A small CTC audio transcriber, trained from scratch.
Model: 3.16M parameters, waveform 16khz input, arch crnn, norm batchnorm, activation silu, depths [1, 2, 1], widths [192, 192, 192], rnn lstm.
Training: cautious_adamw at rate 0.0015, 1100 steps.
Data: trained on melodies that start on their tonic, played by one synthesised instrument, 26041 training examples, 2.7 epochs.
Rows from block 5, named by matrix and row number. Each number is 128 + 24 x the weight over the matrix's rms, rounded and kept within 0 to 255. All counts start at 0.
# weight_ih_l0: LSTM input weights (gates i, f, g, o stacked) (model.rnn.1.rnn.weight_ih_l0, 1024x256), inputs 104-155
weight_ih_l0.40 [155  96 156 138 135 123 142 136 118 113 135 123 108 117 140 109 153 108 118 128 113 139 150 138 121 144 123 130 179  95 113 133  78 157 142 151 172 104 110 146 123 116  97 115 161 122 139 109 112  97 130 163]
weight_ih_l0.41 [112 145 124 159 155 125 122 124 144 168 116 146 102 117 169 148  94 152 119 146 106 154  86 130 157 140 127 141 132 104 138 124 146  99 149 130 120 137 111 126 118 113 153 136  90 113 124 130 163 103 144 169]
weight_ih_l0.42 [101 143 104 138 159 117 113 165  85 129 131 110 100 135 123 106 122 170 152 125  96 148 158  98 160 101 149 108 143 121 103 117 105 118 118 152 131 109 134 115 168 176 147  78 142 102 129 102 116  89 110 111]
weight_ih_l0.43 [122 117 126 131 151 103 116 153 108 106 112 111 110 129 115 110 129  97  93 135 146 111 137  81 155  87 167 125 105 159 152 160 134 124 164 118 104  96 132 116 121 158 142 153 108 165 120 138 117  99 132 131]
weight_ih_l0.44 [142 101  89 136 146 162 134 150 178 170 136 152 124 139 120 122 120 113 139 127  97 130 106 124 100 100 124 143 151 132 108  91 115 125 161 127 138  95 107 126 125 166 134 126 124 111 136 129  92 152 132 124]
weight_ih_l0.45 [111 104 106 136 167 126  88 105 100 103 148 163 136 115 125 121 118 142 155  96 118 101 135 121 103 135 146 194  96 147 136 110 132  91 150  94 142  86 117 157 106 149 141 117 115  99 158 146 136 125 141 136]
weight_ih_l0.46 [124 118 130 141 100 155 147 140 124 159 111 133 131 101 150 119 122 127 127 123 123 159 123 116 100 146 151 127 120 146 133 114  87 147 110 155 111 127 104  99 101 160 129  97 143 132 149 138 109 142 137 119]
weight_ih_l0.47 [115 133  84 155  78 100 126 133 112 122 157 141 129 118 146 139  93 172 131 156 142 162  90 132 125 163 119 100 129  96 129 127 111  86 103 161 168 126 144 117  80 153 157 153 159 123 124  77 145 137 119 165]
weight_ih_l0.48 [111  86 125 179 166 136 118 145  86 125 146  93 157 155 140 114 143  96 151 114 119 152 151  86 141 103 181 140 176 132  88 152 132 145 153 104  99 126  65 118 141 121  84 125 120 112 139  99 101 141 139 151]
weight_ih_l0.49 [164  63 144 110  96 123  95 157 126 156 165 155 125  95 150 154 107 132 109 142 125 135 119 120 133 111 107 129 140 103 184 113 139 134 143 148 107  88 120 178 132 137 178 112 124 121 133 127 150  90 139 169]
weight_ih_l0.50 [ 90 119 145 104 122 140 132  92 121 169 106 153 125 108 160  95  86 131  74 155 156 118 118 110 153 111 138 146 132 151 156 146 135  96 151 133  85 101  92 128 164 103  86 116 114  81 144 146 131  89 101  98]
weight_ih_l0.51 [134  94 105 176 102 147 147 102 124 157 149 100 165 169 162  93 112 115 115 149  88 184  14 161 120 117 106 147 139 125 143 131 128 143 120 138 121 146 115 212  91 101 157 156 151 139 127 133 135 120 121 167]
weight_ih_l0.52 [104 126 153 187 114  81 147 148 121 110 111  72 132 111  93 126 140 148 168 164 125  82 143  96 148 156  82 157 136 105  94 113 114 145 108 127 131 120 145 135 147  96 131 131 168 171 100 165 155 128 143 150]
weight_ih_l0.53 [112  79 122 143  99 111  73 157 111 153 135  91 141 117  83 149 158 119 168  82 130 165 141 111 139 120 138 128 104 176 139 152 149 151 139 137 116 154 154 158 169 158 130 118 103  93 163  90 137 101  89 164]
weight_ih_l0.54 [161  86 143 171 108 109 139  96 134 150 107 155 142 116  88 123 157 153  98  91 150 123 119 114 112 129 119  92 135 144 164 146  96 104 120 127 132 105 136  97  93 129 151 117  95 101 114 137 104  85 147 183]
weight_ih_l0.55 [160 115 130 181  87 151  74 178 155 123 122 155 150 110 152 134  97 123  82 135  78 154  96 144  80 117 144 111 153 155 186 134 173  84  97 114 134 176  85 142 148 138 107 135  90 132 151 120 180 111 111 128]
weight_ih_l0.56 [162  83 124 113  99  92 138 129 107 114 147 101 125  84 107 128 107 150 158 110 135 142 122 122  82 110  83 101 122  89 151  92 133 108 154 109 158 125 147 102  98 114 175 142  78 150 138 123 136  99 145 148]
weight_ih_l0.57 [136 152  82 122 158 145  86 118 123 170 136 136 139  99 102 119 109 176 138 143 104 151 142  95 155 160 109 143 134 129 136 153 138 155 150 110 113 107 158 116 102 166 124 155 131 141 134 146  98  75  93 115]
weight_ih_l0.58 [105 132 144 160  99 148 119 122 167 123 110 100 106  98 105 138 163 122 146 173 150 119 105 141  98 146 150 162  96 122 110 119 177 148 102 109 133 126 107 144 139 143  94 139 142 126 108 130 111 147 106 104]
weight_ih_l0.59 [116 132 130 164 120  96 112  92 146 135 154 119 160 176  93 134 143 104 163 125 157 163 140 114 126 113 124 119 109 154 151  92 132 106 151 146 106 149 153 134 114 161 100 138  69 105 128 134 157 104  95 113]
weight_ih_l0.60 [116 115 104 143 122 104 100 138 115 126 109 114 100 124 147 130 115 149 124 155 147 103 110  92 100 148 112 164 120  74  99 153 132 159 131 108 100 144 100 125 188 114 110  99 224  98  98 133 133  93 144 141]
weight_ih_l0.61 [105 116  96 135 130 114 131 136 146 146 105 161 110  99 158 140 141 100 145 147 142 100 107 154 122 143 127 105 146 120  94  98  97 110 109 147 149 135 109 124 105 116 161 130 113 149 115 110 135 124 161 137]
weight_ih_l0.62 [128 103 108 135 139 148 149 159 147 117 181 135 148  99  89 152 113 151 145 107 131 118 132  82 122 151 151  88 148 167 136  96 105 130 133  76 111 164 112 121 149 162  98 120 149 126 183 128 151 130 126 154]
weight_ih_l0.63 [ 90 110 128 118 119 148 139 130 163 133 126  85 161 114 115  94  91 129 152 155 144 111 105 143 143 138 141 137 150 133 174 156 140 142 143 102 138 152 132 148  96 104 126 180 141 117 116 131 161 106 159 135]
weight_ih_l0.64 [ 95 130 148 119 141 139 175 138 118 113 145 123 118 117 110 130 123 171 115  83 150 120 150 117 170 113 174  81 177 138 170 165 128 164 118 100 117 127 132  83 118  95 140 120 101  99 168 177  84 114 103 169]
weight_ih_l0.65 [108 112 137 180 151 118 130 131 148 121 153 129 149 105 170 107  90 115 111 135  98 112 122 129 116 166 144 138 136 144 107 142 151 103  99 110 125 132 146 115 120 122 119 138 118 115 130 108 126 123 146 120]
weight_ih_l0.66 [136 126  79 152 137 136 127 133 125  99 103 139 105 110 144 150  83 129 131 121 104 104 152 171 129 156 131 136 101 102 151 117 113 132 139 140 120  94 147 154 150 114 172 142 159  97 108  84 119  98 139 162]
weight_ih_l0.67 [116 144  88 144  95 109 132 107 126 175 143 117 133 140 130 104 144 145 136 110 134 125 106 124  83 149 131 135 121 109 164 149 134 136 107 129  63 155 139 176 104 146 138 136 115 143 132 170 160 116 126 112]
weight_ih_l0.68 [122 105 129 159 122 117  93 137 122 138 148  95 141  93 129 142  84 169 102 109  97 126 101 140 125 136 146 113 109 156 101  86 141 145 141 147 126 138 144 150 109 155 143 117 137 130  91 119 119  95  98 144]
weight_ih_l0.69 [124 111 123 122 135 139 162 165  80 110 128 150  93 129 122 104 151 136 108 128 137 135 169  97 102 132 109 145 126 110  87 137 117 120 162 135 139 113 153  95 110 151 104 125 112 136 124 112  98 103 148 164]
weight_ih_l0.70 [128 132 115 152 115 103 113 132 129 145 159 143 130 143 140 146 109 149 132  96 151 122 123  99 146 142 118 154 150 126 163 129 157 151 160 143 141 123  91 142 163 176 124 138 147 133  99 122  75 103  96  89]
weight_ih_l0.71 [139 120  89 144 126 151  83 103  92 119 103 110 161 148 121 111 102 142 103 159 121 126  75 179  95 167 128 170 135 154 116 117 107  89 151 144 119 131 107 143 111  92 148  96 149 143 139 113 147 117 137 175]
weight_ih_l0.72 [ 95  93 118 169 135 139 125 102 134 168 110 123 109 103 171 111 154 107 163  88 142 123 147 152  98 108  75 167 151 107 114 108 123 108  97 118  99 112 137 140 102 110 149  81 123 125 119 151 135 119 159 141]
weight_ih_l0.73 [ 98 108 117 110 100 102 143 108 107 138 166  90 106 140 146 123 151 138 109 150 129 139 117 143 114 155 136 163 145  92 143 108 144 145 110 115 109 141 124 141 116 154 141 163 159 109 141 107 145  94 125  88]
weight_ih_l0.74 [149 157 152 117 108 137 100 140 126 112 123 165 149 115 156 127 104 148 167 111 147 138 112 133 114 168 130 126  96 129 150 143 108 118  98 130 142 126 158 128 137 159 125 139 113 117 142 106 148 126  94 146]
weight_ih_l0.75 [113 142 153 138 111 130 141  96  83 142 141 117 175 110 148  93 155 153 130 185 133 125 116 136  85 142 156 159  98 168 146 127  76 139 106 123 126 146  89 139 137 139 106 178 125 155 144  87 142 151  99  78]
weight_ih_l0.76 [103  91 131 116 155 160 138 156 140 100 132 151 108 111 140 119 138 135 124 130 158 116 113  98 106 158 127 141  99 117 141 125 127 134 146 149 113 103 105 170 102  99 114 153 148 147 139 138  92  88 116 122]
weight_ih_l0.77 [108 117 138 135 145 107 142 120 109 108 133 103 169  83  81  69 148 133  92 132 156 166 107 115 112 124  98 115 125 178 151  99 150 110 137 136 149 155 118 110 116 138 119 145 165 134 158 157 112  93 157 163]
weight_ih_l0.78 [127 111 124 111 112 115 118 139 108 136 123 143 123  89 152 165 129  95 114  74 109 131  84 137 100 156  74 120 152 147 103 156 157 111 131 147 101 144 163 125 128 137 123 142 100 163 145 120 146 130  95 152]
weight_ih_l0.79 [137 119 115 106 106 128 143 128 148 150  95 119 169 135 134 160  91 145 112 138 140 134 132 161 141 152 106 168 146 159  83 142 165 126 101 124 113 120 110 128 105 134 143 117 147 125 140 163 140 100 114 130]
weight_ih_l0.80 [188 124 147 184 114 113 156 107 132 138 132 100 172 147 137 167 111 126  87 125 121 164 115 107 117 134  70 139 107 136 186 165 131 129  89 158  87 143 100 131 143 152 197 107 107 141 174 100 154 120 104 164]
weight_ih_l0.81 [145 166 123 113 120 116 110  99 122 113  97 111 153 152 119  76 118 116 104 140 143 135 120 131 111 123 139  94 108 122 137 166  98 127 153  96 147 104 100 121  97 115 104 164 170 121 124 138 154 134 120 113]
weight_ih_l0.82 [152 125 120 109 148 117 128  85 128 104  99 129 158 137  96 103 150 161 170 120 111 147  90 132  99 120 111 105 140 166 114 107 143 132 124 112  57 111  91 147 126 109  98 127 105 145 146 157 108 112 160 109]
weight_ih_l0.83 [133 126 159 155 139 153 151 132 106 125 151 152 107  96 140 117 116 165 107 139  90  98  83 155  95 153 120 110 108 162 141  96 140 143  82 108  86 108 132 101 112 128 148 105 153 148 144  99  88 118 151 175]
weight_ih_l0.84 [ 81 115 120 135 154  98 129 129 102  87  87 162  97 125 137 103 112 100 149 123 119 111 146 123 134  85 147 129 163 127 120 145 133 114 157 135 125 155  93 106 166 107 117 105 143 138 108 159  78  90 141 116]
weight_ih_l0.85 [ 92 188 103 138 111  97 140  99 142 146 110 123 168 140 114 147 100 148  96 102 155 152 112 148 122 106 134 145 121 151 135 111 103 105 129 126 144 100 137 120 112 135  82 145 139 117  96 156  93 139 116  85]
weight_ih_l0.86 [126 112  98 153 127  79 151 124 151 132 114 133 127 104 131 155 101 112 166 123 150 127 103 126 100 151 144 145 149 120 137 126 101 127 111  89 103 104 148 128 153 145 123 110 103 136 114 169 161 102 121 118]
weight_ih_l0.87 [128 122 155 182  98 157  94 161 131 126 138  97 104 122 143 125 117 121  87 119 102 124 147 153 120 141  94 144 100 143 117 123 117 141 155 142 105 128 155 164 160 139 127 158 116  99 116 108 131 123 136 145]
weight_ih_l0.88 [127  99 120 178 152 144  87 115 125 132 179  60 170  82 104 126 117 118 144 120 118 159 104 123 147 145 100 129 133 149 176 170 144 129 138 121 117 103 136 117 186 149 140 159 112 129 123 157 109 163 132 178]
weight_ih_l0.89 [146 107 150  86 117 143 101 149 117 142  99 129  93 123  80 183 111 156 180  98 119 112 120 135 146 124 107 140 111 112 158  76 153 131 167 168 122 150 133 127 146 115 149 119 140 102 140 117  95  87  96 133]
weight_ih_l0.90 [137 136 133 150 161 141  95 152 117 132 122 115 130 105  96 105 113 116 149  83 123 158 109 111 146  92 156 146 116 142 130 117 169 142 121 124 128 104  81 114 148 160 107 121 131 129 126 146 128  95 152 129]
weight_ih_l0.91 [140  93 154 132 117  95 134 140  93  87 103 149 124 169  97 140  99 109 158  91 155 103 101  80 158 120 134 104 143 160 135 120 136 146 134 147 102 131 101 128 145 154 129 123  84  97 113 109 123 137 138  94]
weight_ih_l0.92 [ 94 115 120 157  88 126 105 123 148 124 126 125 142 110 110  98 143  99 136 134  89  89  96  99 135 113 174 154 122 136 153 162 109 133  87 110  78 154  93 191  74 116 112  90  99 125 168 138 142 167 118  97]
weight_ih_l0.93 [129  93  94 150  73 125 125 119 118 145 139  97 150 119 144 161 170 124  97 150 160 149  91 135 115 157 112 141 126 139 156 114  73 150 125 111 118 113 126 117 158 102 139 145  52 146 162 132 113 147 121  70]
weight_ih_l0.94 [117 105  98 124 163  96 127 148 105 111  89  91 119 126 139  95 131 124 155 160 166  87 113 110 111 127  96 134 109 140 147 105 172 115 126 114 128 130 131 155 142 159 103 124 155 122 126 139 112  93 119  98]
weight_ih_l0.95 [168  86 125 152 150 113  59 159 146  85 123 122  91  66 101 181 110 136 119  46 135 104 124 105 147  67 121  73  74 126 142  79 143 106 164 112  47 140 159 125 110 150 103 114 116 112 152 141 114 122  99 104]
weight_ih_l0.96 [153 122 136 103 110 168 113 147 137 119 120 140 179 138 161 103  92 153 109 150 100 133 157 125 122 100 140 168 155 153 107 110 146 137  95 147 140 124 105 125 104 122 153 113 154 113 103 166 121  95 156 133]
weight_ih_l0.97 [155 120 132 122 120 159 128 116 105  96 143 118 111 135 124 157 120 143 139 140 100 153 122 147 164 113  97  79 122 135 112 141 107 116 152 100 122 135 126 162 154  92 146 129 133 141 146 148  89 141 120  90]
weight_ih_l0.98 [120  99  91 103 137 149  90  96 156 179 147 129 150 101 150 115 112 161  87 160  88 165  99 156 174 131 153 155  99 130 185 130 108  86  87  72 112 178 134 131 111 166 157 187 128 114 162 116 139 114 101  88]
weight_ih_l0.99 [114 145 140 126 162 166  95  96  99 132 113 112 142 174 144 117 168 148 163  97 119 101 106 121 143 118 132 112 134 116 166 172 152 126  94 163 145 134 156 106 163 141  87 118 134 130 131 125 157 147 153 105]
weight_ih_l0.100 [103 119 101 178 143 143  95 157 155  95 111 135 160 147 144  95 106 122 158  88 102  99 118 116 156 126 108 138 124 146 167 151 162 110 118  97 104 165 115 130  98 142 170 125 125 115 129 121 165 110 143 162]
weight_ih_l0.101 [103 153 118 153 138 117 114 109 155 156 150 165 166 113  94 115 112 135  76 148 152 116 136 138 129 129 116 135 134 126 119 122 125 138 105 162  81 101 122 164 102 108 167 139 145 105 105 145 132  86 157 185]
weight_ih_l0.102 [111 137 127 143 111 136 151 102 105 137 112  97 132 153 103 111 177 138 113 115 126  98 158 129 116 121 150 132 103 148 100 125 101 145 165 118  99 139 107 142 138 154  89 156 102 132 125 173  95 126 128  98]
weight_ih_l0.103 [109  80 131 171 147 142  88 130 113 137 141 152  89 117 114 142 154 126 178 102 133  87 131 118 149 132  88 136 100 127 120 106 146 138 192 110  77 124 100  98 166 115  96  90 102 101 152 145 136  86 142 110]
weight_ih_l0.104 [131  97 145 112 159 151  89  91  84 140 123 151 135 105 115 119 144 103 151 149 166 100  99 112  98 114 100 141 143 145 170 151 132 139 122  90 121 153 144  92 143 115 106 127 140 158 142 165 161 146 149 118]
weight_ih_l0.105 [117 103 179 127 108  92 126 168 164 153  97 142 129 153  88 134 119 131 117 129 159 115 191 126 118  84 154  74 130 147 131 104 103 162 136 118 109 133  92  96 118 165  96 117 110 140 136 153  74 141  84 116]
weight_ih_l0.106 [ 97  93 133 157 101 133 133 112 128 124 122 141 116 171 142 142 158 150 107 101 124  95 107 142 158 103 125 140  91  99 138 141 128 154 142 161 122 165 137 160 109 165 116 123 124 118  86  98 136 154 137 144]
weight_ih_l0.107 [152 161 159 168 112 144 135 168 193 117 154 114 136 121 117 151 108 133 124 132 168 114 127 117 136 156 123 147 155 111 114 161  93 111 123 124  62 160 100 128 108 158 153  65 135 140 140 103 148 115 159 120]
weight_ih_l0.108 [104 129  94 150 120 139 138 104  99 131 130 145 109 113 126 152 106 136 141 124 143 105  91 123 109 164  89 135 137 100 168 182 133 109 117 134 127 120  93 159 157 117 127 134 145  92 103 130  96 110  95 142]
weight_ih_l0.109 [127 123 145 167 160 128 104 134 155 117 139  83  97 107  91 120 130 103 103 119 108 128  86 160 135 140 132 135 143 115 122 160 164 142 145 130 123 142 135 163 123 154  85 121 151 122 154 110  89  91 163 134]
weight_ih_l0.110 [102 128 102 142 148 118  98 144  94 130 149 132  96 133 155 128 137 118  73 105 113 140 141 121 107 154 128 127 129 100 147 144 141 112  89 125 131 133 144 142 140 164 165 109 163 125  88 108 126 114 145 125]
weight_ih_l0.111 [172 131  78 122 158  83 132 104 121 120 158 143 110 159 118 127 136 129  89 127 162  99  98 142 128 119  88  89 144 106 116 122 114 103  73 125  68 122 109 105 144 137 166  82 160 144 168 133 174 129 135 113]
weight_ih_l0.112 [ 83 164 102 111 137 105 178 163 110  81 170  93 160 179 158  91  84 157 136 112 148 106 107 139 140 133 123 133 160 147  96 151 179  97 132 115 111 135 126 198 120 112 147 144 103 160 140 152 102 121 134 117]
weight_ih_l0.113 [101 139 131  88 180  97 164 113  62  99 161 103 143 120 183 101  64  85 108  71 113 143 117 126 115 145 131 157 144 125 103 135 176 136 119 146 146 114  90 182 101 152 165 108 116 116 117 112 104 108 143 107]
weight_ih_l0.114 [ 86 107 147 115 143  98 145 135 156 111 161 111 149  92 100 180 158 115 148 110 158  97 112 170 132  97  80 103 160 149 156 169 115  92 139 108 142 135 102 166  97 112  91 160 160 156 119 151 100 104  95 139]
weight_ih_l0.115 [135 162 113 100 102 101 166 131 122 119 102 137 120 130 131 103 149 138 143 175 180 112 120 103 159 122  89  93 109 137 137 146 156 136 112 187 148  96  85 115 127  81 147 166 178 131  90 118 163 139 151  95]
weight_ih_l0.116 [111 135  99 120 114 130 155 119 114 103  98 148 153 112 112 126 163 117 110 141 148 140 108  94 142 109 155 149 122 102 101 137 154 138 162 108 142 125 106 157 124 101 123 121 110 119 116 137 131 144 155  84]
weight_ih_l0.117 [131 109 109 165 125 142  83 120 113 123 132 163 159  99 125 116  97 149 102  95 127 113 127  93 114 128 155 186  87 143 158 101 162 127 153 107 148 111 121 146 156 140  93  88  93 102 118 126 126 122 109 155]
weight_ih_l0.118 [160 148 135 108 135 117 139 118 160 133 141 107 139 121 141 128 166 139 123 121 113 143 128  95 165  98 114 111 141 127 118 140 131 147 107 113  68 136  98 112  92 121 130 122 100 104 110  77 109 158 130  95]
weight_ih_l0.119 [167  78 106 193 122  97  71 119 151 143 164 142 142  96 117  93 131  97 155  74  88  97  73  86  45  98  87 135 153 105 164 102 169 118 130 103 120 150 165 144 105 119 141  60  76 161 172 141 133 131  93 118]
weight_ih_l0.120 [115  82  77 136 169 145  97 139  93 133 124  90 172 121 150 126 121 169 119 135 121 144 108 139 150 113  86  84 148 171 177 123 117 109  80 103  74 124 148 130 143 150 127 102 151 131 116 157 135 125 142 137]
weight_ih_l0.121 [151 140 185 116 107 132  89  77 106 118 146 167 116 115  55  74 149 140 173  97 177  85 124 106 159  97 175 110 117 106 116 109 143 142 123 152  68 160 100 119 157 203 106 121  93 140 140  76 171 129 123  93]
weight_ih_l0.122 [116 129 138 136 150 120 146 130 141 156 153 172 131 130 146  93  90 138  78 137 136 118 151  95 113 111 126 130 100  91 138 153 147  87 100 156  90 113 153 110 153 162 148 117 142 133 168 107  98 105 129 153]
weight_ih_l0.123 [158 114 103 108 155 164 101 142 124 160 151 119  95 131 104 119  93 143 160 106 135 104  82 132 103 141 115 128 127 132 114 108 103  97 104 126 141 141 101 142 140 136 107 106 160 148 126 116 149 108 110  96]
weight_ih_l0.124 [126 131 102 120 110 178  95 134 167 117 120 125 165 142 113 141 117 128 112  90 128  94 129 114 141 107 147 137 123 120 123 141 123 143  96  96 164 119 163 110 147 155 150 144 160 102 120 121 102 139 113 152]
weight_ih_l0.125 [131 125 100 114 128  77  70 130 169 120  77 102 146  67 107 153  96 143 132 127 112 111 161 122 112 150 177 116 118 153 149 128 135 158 134  85 100 142 116 132 111 159 125 116  93 140 148 133 149 182 139 112]
weight_ih_l0.126 [144 120 157 147 139 125 168 122 172 133 154 151 154 118 168 152 141 119 104 142 153 138 142 112 154 134  76 132 144 123  88 113 114 135 144 152 119 159  96 131  84 144 155 181 192  90 110 157 141 124 123 133]
weight_ih_l0.127 [106 148  78  88  95 135 130 160 126 144 175 156 167  88 136 153 139 152 173  98 132 140 125 133 136  90 147 132  90 115 109 133 129 133 118 104 126 157 145 114 112 102 127 140 161 161 135 162 103 123 152 109]
weight_ih_l0.128 [144 132 109 166 156 121  92 161 122 125  93 130 128 122 133 148 131  81 132 135 126 134 184  67 109 144 127  89 125 120 122 127 154 121 126 120 171 141 148  83  99 132 131 130 104 120 148 115  90 129 131 123]
weight_ih_l0.129 [131 145 132  98 122 170 140 131 136 127 149 143 169 147 111 161 100 116 120 116 112 118 101 144 114 125 139 147 114 132 182 157 113 155 116 163  99 126 154 115 144 121 168 132 155 145 142 146 104 157 150 121]
weight_ih_l0.130 [118 121 136 126 128 100 143  99 125 101 101 143 115 164 132 107 110  86 118 128 129 124  85 139 169 114 123 144 117 113 114 108 166 116 141 164 146 112 126 165 150 131 123 152 234 136 108  99  63 105 128 131]
weight_ih_l0.131 [129 149 105 166 150 130 120 156 111 119  95  81 102 109 140 121 167 105 116 107  98 125 108 116 141 127 162 104 160 166 108 146 136 120 116 125  85 145 126 155  93 114 143 100 127 132 108 168 137 117 124  61]
weight_ih_l0.132 [148 170  92  98 126 111 140 141  87 154 106 135 111 134 106 127 114 162 138 107 127 121 124 141 142 138 145 143 110 126 136 135 158 127 121 129  90  96 144 106 111 168 122 113 103 135 138  85 132 146 157 125]
weight_ih_l0.133 [149 136  96 138 106 131  61 108 123 157 163 110 134 142 127 117  71 136 134 139 148 155  82 116 128  96 139 125 151 150 142 119 114 139  78  94 119 179 120 159 129 167 133  83  51 102 180 117 108 125 140 115]
weight_ih_l0.134 [146 153 135 166 134 101 158 154 126 107  95 140 146 188 104 132 120 100 155  86 138 107 129 120 183 107 160  94 125 163 120  96 122 166 141 134 130 164 104 123 133 134  85 134 114 167 140 160 148 102 140  73]
weight_ih_l0.135 [140 136 113 126 145  68 152 152  64 151 150 130 145 122 189 119 161 113  82 108 107 117 105 157 121 123 114 142 147 123 134 105 160 105  94 129 114 123  97 149 100 144 131 104 102 108 100 130 118  94 109 123]
weight_ih_l0.136 [130 132 109  94 116 133  94 149 143 118 128  97 145  97 131 183 167 102 139  99 149 141 139 113 146 144 124 127 130 146 111  92 107 152 156 114  88 143 149 115 141 116  94 143 111 161 106  99 138 144 108 115]
weight_ih_l0.137 [152 142 113 130 129 128 137 109  82 157 108 169 131 170 144 171 125 116 164 140 136 145 135  97 121 111  96 147 152 135 160 149  80 123 132 117 152 150 132 103 132 200 101 141 135 116 122 125 101 146 116 105]
weight_ih_l0.138 [113 162 150 161 133 131  92  83 133 161 128 131 161  93 188 108 147 127 165  91 116 147  91 160 107 118 106 150 115 104 114 158 114 120  87 139 168 133  90 101 165 121 138 106  85 117 104 155 109 164 121 130]
weight_ih_l0.139 [128 123 141  94 106 123 123 112  99  88  95 137 151  84 106  97 125 140 122 158 150 147 144 103 106 137 100 150 163 101  91 160 114 152 133 143 145 124 123 156 140 137 105 119 133 151 141 186 130 117 160  97]
weight_ih_l0.140 [123 114 118 121 128 141 126 103 148 109 147  94 114 122 145 142 145 143 112  86 105 146 112 131 170 121 107 155 139 123 108 121 148 122 150 164 142  82 153 106 137 151  83 120 157 118 107 150  89  98 161 121]
weight_ih_l0.141 [153 145  90 160 163 105 124 125 141 116  98 147 138 134 168 147  79 156 126 112 142 114  90 154 137 128 158 124 176 139 135 177 147 115 137 143 117 105 106 127 159 115 110 151 133 165  96  83 112 113 128 132]
weight_ih_l0.142 [101 107 142 160  87 121 168 136  81 129 123 138 113 128 156 157 145 109  96 134  98 165 139 162 150 166  81 108 169 125 135 161 150 116 103 134 155 131  77 125 133 133 144 104 157 139 126 114  94 119 157 134]
weight_ih_l0.143 [ 74 133 151  96 169 135 128 144 115 150 113 122 161 183 132 121 102 164 137  91 134 104 101  94 157 104 143 150 141 139 126 150 165 146 118 119  96 107  65 141 137 181  92  79  82  87 130 153 124 146 151 146]
weight_ih_l0.144 [130  89 108 148  97  70 108  90  16 133 202 111 133 166 146 180 138 140 137  84  70 104 117 147 139 139 121 148 125 112 110 151 102 116 121 116  70 125  86 136 169 108 171 122  92 181 143 102 169 119 138 136]
weight_ih_l0.145 [174  89 107 151 169 117 117 109 110 111 130 115 123  60 123 126 109 146  20 120 178  74 115  86 112 112 111 151 179 145 161 158 168 137 143  64 108 159 172 139 127 163 148 148 182  85 171  81 104  78  99 163]
weight_ih_l0.146 [112  97 136 102 115 116 133 106  97 112 167 142 157 126 116 106 104 149 161  98 131  96 134 117 132 123 171 136 140 101  78 114 145 165 159 111  94 150 118  97 147 143  95 118 101 140 108 132 125 129 104  54]
weight_ih_l0.147 [106 123  98 129 121 166 110 116  79 122  95 147 160 183 139 154 141 133 100 128 155  98  91 165 105 105  81 151 106 111 118 170 133 138 153 158 128 101 123 114 155 131 143  75 148 150 136 126 162 108 125 123]
weight_ih_l0.148 [ 91 123 149  82 141 165 161 156 139 168 151  81 123 169 147  92 100 100 147 103 115 111 110 123 128 129 105  91 157 101 105 152  93 126 107 147 155 116 111 154  97 137 133 125 192 130  92 131 120  97 136 120]
weight_ih_l0.149 [113  94 138 159 155 138 166 170 152 105 135  99 111 180 132 141 159 115 160 100 143 130 138 159 113 136 109 153  98 122 136  96 120 170 134 122 180 153  97 143 126  86 146  87 151 122 125 168  94  90 165 130]
weight_ih_l0.150 [115 104 101 111 119 123  97 129 122 101 152 177 132 138  82 125  64 169  95  94 146  92 106 135 175 148 147  96 129 131 157 143 104 128 105 105 147 159 111 121 135 126 134 112 114 111 113 105 154 107  95 147]
weight_ih_l0.151 [138 136 155 142 147 146 133 112  98 178 141 109 107 155 128 128 147 139 150  65 113 122 142 111 180  87 160 141 175 112 142 135 110 136 155 152 144 162 148  69 164 117 154 122  68 116 153 155 117 142 128  81]
weight_ih_l0.152 [174 136 103 159 114 161 142 109 114 124 158 154 126 129 121 148 146 146 140 112 153 101 100 181 161 119  82 146 143 120 155 142 115 154 107 128 107 106 152 104 138 148 100 148 138 102 157 123 106 111 151 142]
weight_ih_l0.153 [117 149 118  83 106 127 118 139  95 146  96 135 165 106 140 111 108 177 108 146 146 102 132 111 127 135 106 152 105 154  96  99  94 151 123  91 129 107 175 104 140 149 120 140  88 121 103  96 114 130 132 141]
weight_ih_l0.154 [124 136 103 101 112 175 121 105 165 162 166 145 147 105 134 109 141 177  77 128 143 160 153 124 100 106 159 136 134  98 171 161 119 102  79 120 121 173 132 120 121 119 116 115 177 147 181 125 163 147 147  98]
weight_ih_l0.155 [149 139 135 167 140 139 121 122 123  93  88 112 109 104  92 131  88 162  89 133  84  93  50 136 102 157 116 135 131 132 138 109 172 142  96 126 132 165 134 182  99 118 141 125 126 125 102  96 138 159 113 112]
weight_ih_l0.156 [125 139 133 116 113 127 138 126 142  95 125 149 134 143  98 110 117 141 160 124 116  98 135 162 133 101  91 159  97 143 131 160 151 156 132 157 121 142 132 168 133 106  91 140 127 118  81 135 133 106 116 148]
weight_ih_l0.157 [104 115 148 158 117 145 118 129  97 148 157 128 159 133 133 169 142 164 182 118 136 139 104 122  82 142 131 149 133 135 119 135 130 136 147 107 130 112 137 126 111 169 107 145 119 164 151 137 147 149 134 129]
weight_ih_l0.158 [122 150 133 158 149 112 110 160 152 166 125 103 103 138 135 156 134 117 149 111 113 104 128 130 161 140 139 107 139 146 108  94  88 117 105 162 136 100 101 135 119  89 143 138 139 120 121 142 100 147 107 109]
weight_ih_l0.159 [112 158 174 128  94 110 141 137  98 168 150 116 154 146 162 140 117 114  88 122 114 134 118 118 162 105 134 102 121 137  92 104 124 135 118 146 108 144 125 137 146 139 117 115  99  95 106 129 114 166 113 126]
weight_ih_l0.160 [157 133  84 126 108 104 147 159 112  92 107 104 160 138 143 120 127 134  96  87  96 155 144 151  96 120 144 151 133 150 134  96 157 117 161 148  98 154 134 105  90 128 183  83 131 118 149 111 115 103 122 115]
weight_ih_l0.161 [157 157 115 147  82 158 116 116 109 149 127 120 132 138 100 148 151 155 108 130 141 101 130 143 140  87 130 133 110 106 153  91 145  98 152 163 122 168 119  93 118 111 121  95 162 129 119  90 115  88  77 150]
weight_ih_l0.162 [101 163 122 116 127 139 123 116  94 141 128  79 128 150 150 129 113 134  92 146 117 100 123 172 167 105 104 111 137  93 120 113  99  98 107 105 138 140 125 159 134 134 124 154 109 149 149 122 161 136 160 128]
weight_ih_l0.163 [120 114  63 190  96 132 104 147 134 154 147 164 140  91 111 142  91 121  81  86 156 150 124 129 100 113 162 113 114 135 181 102 151 124 128  87 154 116 162 126 103 137 148 150 140  85 155  99  87 121 130 138]
weight_ih_l0.164 [124  91 139 107 141  97 143  89 180 140 155 157 130  83 130 107 103 108 108 141 126 154 104 157  92 122 150 141 135 103  99 147 122  99 133 134 112  95 118 121  89 134 114 165 128  88 124 161 164 139 109 144]
weight_ih_l0.165 [158 102 102 136 121 124 108 122 159  94 120 102 133 168 153 110 162 146 153 157 137 147 161  85 172 105 126 101 124 151 116 152 119 150 139 134 185 133 153 140 144 160 120 150 102 143 141  81 132 151 130 126]